Weights of a small CTC audio transcriber: norm layernorm.
Rows from block 2 of a small CTC audio transcriber, named by matrix and row number. Rows with one number belong to one neuron. Each number is 128 + 24 x the weight over its row's rms, rounded and kept within 0 to 255. All counts start at 0. Numbers have three digits each. After the name is the row's rms in percent of the matrix's.
After each neuron's rows are labels from the 100 clips, of 14976, where the neuron reaches its highest value: "top examples" is what is common among them. Only what is clearly more common there than usual is listed. The data: strings of digits, spoken by a formant synthesiser in many voices. In brackets: how many of the 100, against the usual share in percent.
# fc1: MLP up (model.blocks.2.mlp.fc1.weight, 1152x192), inputs 96-191
# fc2: MLP down (model.blocks.2.mlp.fc2.weight, 192x1152, transposed), outputs 96-191

fc1.763 113:212110153092160124086131121118139100109131122095121144110131100087114110132169117117103103105136156104112128084129124141114120138113155123156140134134179127119127111133136146128109170171124069179155124152164113190125111158150154133111171095136161095156129116159115123112143071118143139129
fc2.763 114:097162126129123126174148137121135123071159143139169114125108154135134145124114131179160133129166138125157129169140108146112100118138092147144153089152107144131152112119126087138124114141111121106099154106074128088106119076099110125133090117102111160131123146092136121112120151164122137102
top examples: "two" (80 vs 27); last digit: two (38 vs 10.7); first digit: two (31 vs 10.1)

fc1.256 119:128106088130140109139104128120084104183104163112134109114131175144142131128102130126130095126119137141102132091137108117103093139128138097126135113135087139123092138123108161097079112122114128182154145115126149123170144139167078134069114162154136096109092134139153112177112114117143118198
fc2.256 124:131114155088156095115133127143119146144101114114134120127151097101132141132155151104136167109104175111172088070090158151099115168140107135126125135079105125137131130132164120150142128172137117120115139096118096163143089126120106169181113128100113130132090160137119176121161136148104137107
top examples: "eight" (59 vs 26.3); "three" (56 vs 26.3); voice: deep voice (53 vs 25.1)

fc1.534 066:113170136130084132154088158117096168115147156135115095140133128127102147162087119110143096146124119096202116121144141145136123147146072091153136116148124111109117112161131110109159104115133165123125144131122142118107122165176118122125124131134137142142114109180114098136125145113123101175
fc2.534 063:146097117142107145112192139156136096148134118139140150121107079132125119089163146153143186125133157159079087135104116113148167138139178158127148113092160129121145159118101147125140105120119096126142106105139123131155100134084132144139161117118131112096138164110145158147115134146132162108
top examples: clipping (85 vs 7.9); "nine" (68 vs 26.7); last digit: nine (27 vs 10.1)

fc1.630 068:183137095091169157188125150144120113124130099118127142142114096123159155133101102121145068140163109107136155116125119070118147090127110141137119109126125113117147118111163143167146086119108121133155118105108117128129146186137161089137086120121119145127103134124165139105112168157142152164
fc2.630 068:114123123131077110103129125103108163124161176135154131119167153141102110113123088135136131112102170122118123140084155187123109151137137139125133170139169093111105104168135134082115116104140112147123128096100113108062142132149110165138134139145091129109173130148105152152152152145106140125
top examples: reverberation (80 vs 35.1); voice: child-like voice (79 vs 24.7); "eight" (73 vs 26.3); thin (high-pass) (44 vs 11.6)

fc1.304 054:098155144150088160133107147138129126121127098159114179099166111136119168101134117128144145117126133091112129153115154079117155166092068159141112140124143093079095104140102149135138141071166150095158152091111136115118133151095147166140143108108149135137175106132158130122084110125144128128
fc2.304 050:114101116144144139133121110101130132151142148138125084145088126126122115144112136138114097108145161169158130129140104136133124078161171086155156127087142156127117149107135109141131112149097109146140102184139118127170110139157129104126128112095087118123110142131075147132169160094116130156
top examples: "two" (78 vs 27); reverberation (72 vs 35.1); first digit: two (59 vs 10.1); last digit: two (33 vs 10.7)

fc1.268 119:103086168126131176111143122089136143124125103137164103137104098123132190132130125218126113122092177109146159097136116128143105103159129137153133104122105143139125150144104131127119128150150119131123156159126097122112105163140081137148153109146131095129175122094112135114115120114133118136
fc2.268 123:108158104135131137195078098164119088114106122115130149086123163114096123102152121130149149125111132105097124137107122165144129134116129126097129119111139101154151097075135098172141138114148101158093102125110126114128107153124155080142109125111130138111135085117127113131145152107184108142
top examples: "two" (81 vs 27); reverberation (72 vs 35.1); first digit: two (38 vs 10.1); pink noise (29 vs 12.2)

fc1.599 141:114113161105140131116129112124139125099101133190143150105144130061122116086112132115131094115115113140095113096097110127128122137125161167136144157153137123144161119077125147152173099093159147120133089146157151127158130104139101115137118099113175146144120118123147149118112121097134134113
fc2.599 150:119133135135126149154144142157123096129138118139165136180130120109092121150062131150120114080176096117092108105145096129137152128121117148153101100112160097098069143120118123104100132146140126147120127124114170093133078102135142080102160111125126163117165105112149117092131119114081104145
top examples: reverberation (100 vs 35.1); "six" (82 vs 26.2); last digit: six (49 vs 10.2); first digit: six (33 vs 9.8)

fc1.709 099:130119116164113118188154172129162093109113080132163143122130117151115123144178148106133124143131163144137073114115155124136108115144110097094081152152119123109078118107136123133111155109157122166134164145138175119135111166088145111143161113140163100129123110119124099080089127112113132138
fc2.709 102:123143128103138108109133088155114167132143148148105106110139163169120124114070110112154109129156158113100145154107095130122115084109163124171159122137124129148139121124144110130136124152127134098118096121167087169119133154115127121162101113098143140118148136175134129149139105133107075153
top examples: clipping (63 vs 7.9); reverberation (63 vs 35.1); muffled (low-pass) (37 vs 12.2)

fc1.453 092:095141112118141121201151163145102120181111119131132126146147134108141163112176132134099132150101143097085115177117124141161103105138109148162114126138153127111096109106147136135144084113083096156145137118156131130139103147086111082148137132123146111120074144123138091147157123146125133090
fc2.453 091:131164160110083171107131135115157142089172153115156116141138143118109114159098131103123140114137088151159127120122120136097142167140117139147162126114120128167146139111102140091133171105166122115134136142140121107109158132126117159073126118165124142138136129172080144115139122107151145129
top examples: voice: child-like voice (93 vs 24.7); thin (high-pass) (36 vs 11.6); white noise (33 vs 12.1); last digit: two (31 vs 10.7)

fc1.197 076:129165142142099088147140122129152177113094132144133117143115137101117156126180184099105143145083163107111172111140139134111082108118140168160159156170154108063140134104089162130189139156148096148109129109111122107142117136174107131117116111120142163107090112131102169157150108101141113114
fc2.197 084:115121132143107152149144174143082152118141106138172116142137135151122119091100093149162117135153134123175094134124144138117141114121080136116066156099149149149155146129127130090116070112139084119122112102146134136146153112103139097153136150110114153130166165075123112102183135153103155123
top examples: reverberation (79 vs 35.1); voice: deep voice (62 vs 25.1); "six" (60 vs 26.2); last digit: six (26 vs 10.2)

fc1.670 098:114108167102127156120118161119141113177138102119083139118103121098117147110150122133156130109126115160143117102132103067126113184137126118163135124129100160088109131112103122141115101108131150121101179111128097115154090145168108127111115149108106200137086120142102132097135132184151101128
fc2.670 089:128171125142146118154163110136110127069130141158150123121140105127157128122124085143115122134123172069103129179155172151129137139093134125117124121134163121173137128159151127125134144141135098132160078154143103138108132153128137152142151119127164123123173106129139158113144138109145168162
top examples: voice: child-like voice (72 vs 24.7); "one" (52 vs 25.6); last digit: one (36 vs 9.6); mains hum (34 vs 12.8)

fc1.46 077:127128138113143105126188140172105133123143145125147115102098118140199107137137124110142131143144145150143091119136081100087149129140136127156117121106089117119121158094161140148117112128134076095141101135126103104147142154152116103107108133115107114136110124149130177139091099103152112114
fc2.46 074:130126132138144134124087095131145114132101140147119126140109135113107178113149153113117117129128113078166122133141152151144082096118108105106170138151145145130162089146103110152167144114124164127092165144090159134134126088098133142173154129165158143085128172145130080100169124137137121175
top examples: rumble (49 vs 12.7)

fc1.645 105:115130147080140170135117154129112130117178116144108135129109077080120133138165134130143144120158138107122096138117170093136096118134155152121093127112126133100161121147136129118125125154101095111113158136164108179104141129116138116137134112160147106102124138157128166130148106145145117123
fc2.645 112:141117094168144088111103068125149115119084149153159128103148107112136099119133122165125120091112117148118103137125193105113129174143094119124122114146167120125089130089121147121153099052108112122130096171104169097095120140115111121122126178161153110086168163143164161116139118115159138139
top examples: reverberation (74 vs 35.1); number of digits: 5 (63 vs 19.6); thin (high-pass) (37 vs 11.6)

fc1.543 051:112135082188099146123135136140070163152122141101150131089162160119080113158141142180134128148146129141139141127128164171100114149090121127104097146138171122112139130131085102129134151130112133108131153127193116164107101127148103139075078113108149124185113153137117113147100146107125125119
fc2.543 048:152117197098151102122145104132171080116100123167109103134124087157199111102130135096106151114121129108093114116108121126155158120154139116101171133132106102110137122146146178144109107096169109131121126119097157147141135112127171141161174142120130150086153120133113139096145125162131133120
top examples: "two" (84 vs 27); muffled (low-pass) (51 vs 12.2); first digit: two (43 vs 10.1)

fc1.172 137:092149107147112118135109161110103179119085141113124103100131129154131135108064121166108121191115125155144115154117070137092130130121081170134137132138087139109138186087107116156129125120120115073158128122121101159134158150103157104117136158139107096168108135161138153135155136145129111149
fc2.172 139:137121150148132117110099087105176096119162174113116100096134096109101155157120158113162155117109143110173137086171143129104119172146168128111156102142126124151166071163153112109150140119147125148095169137153117100131134075169132135137125125127127124124145149132115126126138135138129152089
top examples: clipping (67 vs 7.9); "three" (54 vs 26.3); mains hum (32 vs 12.8); last digit: three (27 vs 10.3)

fc1.209 089:128117150122136117110114162121134172113103171094072133158116090151150094144114162132143127117124128131116108101180130075106091143145131098142114156108157127110077133121116137151127148193143111123090149144158103104122114131104125121133099134149136156163155090125150116110107136087095132135
fc2.209 099:144174138132097135167136125125141099143141133169137129074113154174116122128150136093113137142138136159149119130064121158123145101069167095161129134127109118155165104137154138155075099123118127121131103122109113141152137148121139110127116139091114166100173108147137114103105122123133131146
top examples: "two" (70 vs 27); thin (high-pass) (36 vs 11.6); last digit: two (35 vs 10.7); first digit: two (30 vs 10.1)

fc1.481 112:122141190136153156116093148116126176123125180124118173137115118148162139127125146130135134103097114146100138137111117090111127116129159137153144117106076104139116097128128136098121117133125112121149119157149094159136131129096120121125082170119130170103159132117117143089133092159073172120
fc2.481 107:115116109123129142138169127148096172157109103140111145116125117140148144170145104148131085077152143087118128135135143163140130148144148130108122120079135167130090118094132139139134157135142123139137126128099144108150128086131121195139171124148149160153108128113136163096067110107110123166
top examples: voice: child-like voice (53 vs 24.7); clipping (43 vs 7.9); thin (high-pass) (35 vs 11.6); whispered (31 vs 4.8)

fc1.166 061:099156103055149111121109126135132098130074107102151140079083134148150158119143154129114148175114101130145128134132115140138121103128117154108141115126149155133127104088152117132138099143120162146112165099131131145151144126129115151115160136124099103118119141122131139110142123106142113146
fc2.166 059:151127179172112147124139157137097144151153131148130108169176125116099127155112124128163142123110130119116137150141131104130116159110151111163077154093141133147135167138077149097133130120106092111109098118139138095098133116150154096118082142136161137136131117157134127127138147108122130081
top examples: voice: child-like voice (90 vs 24.7); "three" (71 vs 26.3); thin (high-pass) (48 vs 11.6); last digit: three (39 vs 10.3)

fc1.502 074:112106104090118179148142134086138114121125128077110097123133137127134106125119124109127162117136113126129088094153115106153157132076133137113136134116137132147115109181132133128133113127141156131102163148114131086078157105143135127146114105131124152123106118095175146185135138168133121141
fc2.502 073:123095143143170117140175110125182132168134154144123093119121131112142099112100147128109103147144126146151138147143102185179129125157089094095138162123134092143178104162159093129100157077159119122115123117127112142125114119104159152144104107113116111092179124102131118113161137128159130112
top examples: "two" (57 vs 27); "eight" (53 vs 26.3); first digit: two (31 vs 10.1); clipping (26 vs 7.9)

fc1.40 061:138118135143129120137114126131117146149191157162152126153162135108093127155103129112124190092111131138152173172118129123143148155154139129090131123128140121094165109122135078155123136093132129096140168183101140092111111159082145152121116138142137136135129122097148131172140101183126123117
fc2.40 062:133150105128140121128168159095147126088076106122101139131089144105168139140128135128105134171117141116142102100135159142131117122112132151137151126109094133177101138114110171135161099149089114135123110089150128183145137128178092114104156139097156143137143143174098130090102122088142137118
top examples: clipping (72 vs 7.9); "seven" (53 vs 26); voice: child-like voice (52 vs 24.7)

fc1.270 092:157131112142159107105156114108158138087129116127136121127159148149112123157151186122110139114127144161124111090133122147117119186063121086131123168106116147149076134159144166138112134145159141138146136155145099133137136144135108115093148143105138138131127141110152127150144122107118112124
fc2.270 085:100133152112137177198112137154139080168105131122106164104093080127137126113083130143091143115090181103148145132118152138102108113166136128141147112141105125113172140071123146162106123133156162132126123109121151142146139144090163162162096112153115103111125149117091143099124117169130132129
top examples: reverberation (65 vs 35.1); muffled (low-pass) (38 vs 12.2)

fc1.30 062:094126089121107158115116159177101135115175139124150113117165073108132100122113119140138104101174159145113104084123123110130129102113149148092094114163132118121129138085134107155116155112137108113158113106143138115084125100144100103153117117160110103120140147145165136188133124120115114098
fc2.30 068:116118129109162159138090153127132150108152137150107161196154070113147135162122141102097128132131125149125087122111128079128148135130121107126108108119134110140135187153128121137118132119119155116171129110130161134123140130129119128130138141119153091062152097098174118187132122126100111095
top examples: rumble (82 vs 12.7); muffled (low-pass) (40 vs 12.2)

fc1.174 081:157134152110084117132115086153142131139089115120099115149122144105086097111146159136113114076156098114153107128079144150106119128125100130135139130100121149111109158089153113159056115113167133096115161096153130124137134149114135172096121092142159173087170142127124118110124075136136139112
fc2.174 082:103105094097153171060096128146144160115083154138129156132140112175149148108139160084097125124106168151134133110144134143155152091131108130086141149128140125134142133134137112103128148141141134150156077174142133141152103077116101077123153151131113135115104114158157141160114132129116110125
top examples: "two" (62 vs 27); thin (high-pass) (31 vs 11.6)

fc1.460 054:084118127143119139102148111123099110125155183126166132115136099107114116111151114098109139158100113133117176071152115113097125133096134101135106145090114152126105117122129091133107152075105116152142113155164120159156117114141136122113160129108122152179103121135101090112147166115135135136
fc2.460 055:135128128129141132157163109108130131132157078133108132157143168116192136157145140091139134107143128150133109188080127148156133106180130122126153147151139123107113170131126163069139104178152129113105149105141116101126125144099100120106120103113127144104159112129188144138138128114114143120
top examples: clipping (33 vs 7.9)

fc1.149 041:133138135107146188102088205162111116152116142089159134115112127155165114093136137135160121160142112091130118106125102121125100107176113136129114143125106152119102090117183135143145129130097140137127122122135119128112140148174173129143088124084117167136131149142130154132133129126124132111
fc2.149 038:127110122137125064154149111113144132115098104156120134137162114094138165107117118108124169096119126160132123134135130107137149149075143153107156146126130126119133173137057116114148113111142148146116123120093130125130130113081080131129146134177136091107137108125163083133149074147118123137
top examples: reverberation (62 vs 35.1); muffled (low-pass) (43 vs 12.2); rumble (36 vs 12.7); last digit: two (27 vs 10.7)

fc1.684 069:125126142108155128083142100127144128118149132115086108151112131102132125120146116117093093164107124129145138159101158098141145134113146116169191133107154118137148167169139138073083089134144092150160123159120166153145155132115111112112171169145162052078145063133117144128126103132123083123
fc2.684 062:140128086158094158160108124111100138129118140143169124141128128158133135133088129154158156104157120142120125113170119181114101136170118160124082116125108168132131107079094064190126158124155173094116124097114099105149113111119094159130103126132086180148117164107141110136122124124126157111
top examples: clipping (78 vs 7.9); reverberation (63 vs 35.1)

fc1.729 061:101125135114117110120144124133102181108117131131132139119106145140123115094148085115100159145097124125154092094102128149120145157122116100105111124126095142125126096142128181180122125119073115154163113119143157097126136128161183132101140093126168110146128134138126136088139106143145132124
fc2.729 054:145100122159159148120130128106130122149094116149127120129148088167153077183089112137157126111120163112107153152152124144124145083142175131126174118147141104166160168145141080109148114106167144109088148125103115121127117156068087131142151158142124164090101143127126099129102138095110132098
top examples: "eight" (75 vs 26.3); white noise (48 vs 12.1); last digit: eight (36 vs 10); first digit: eight (32 vs 10.2)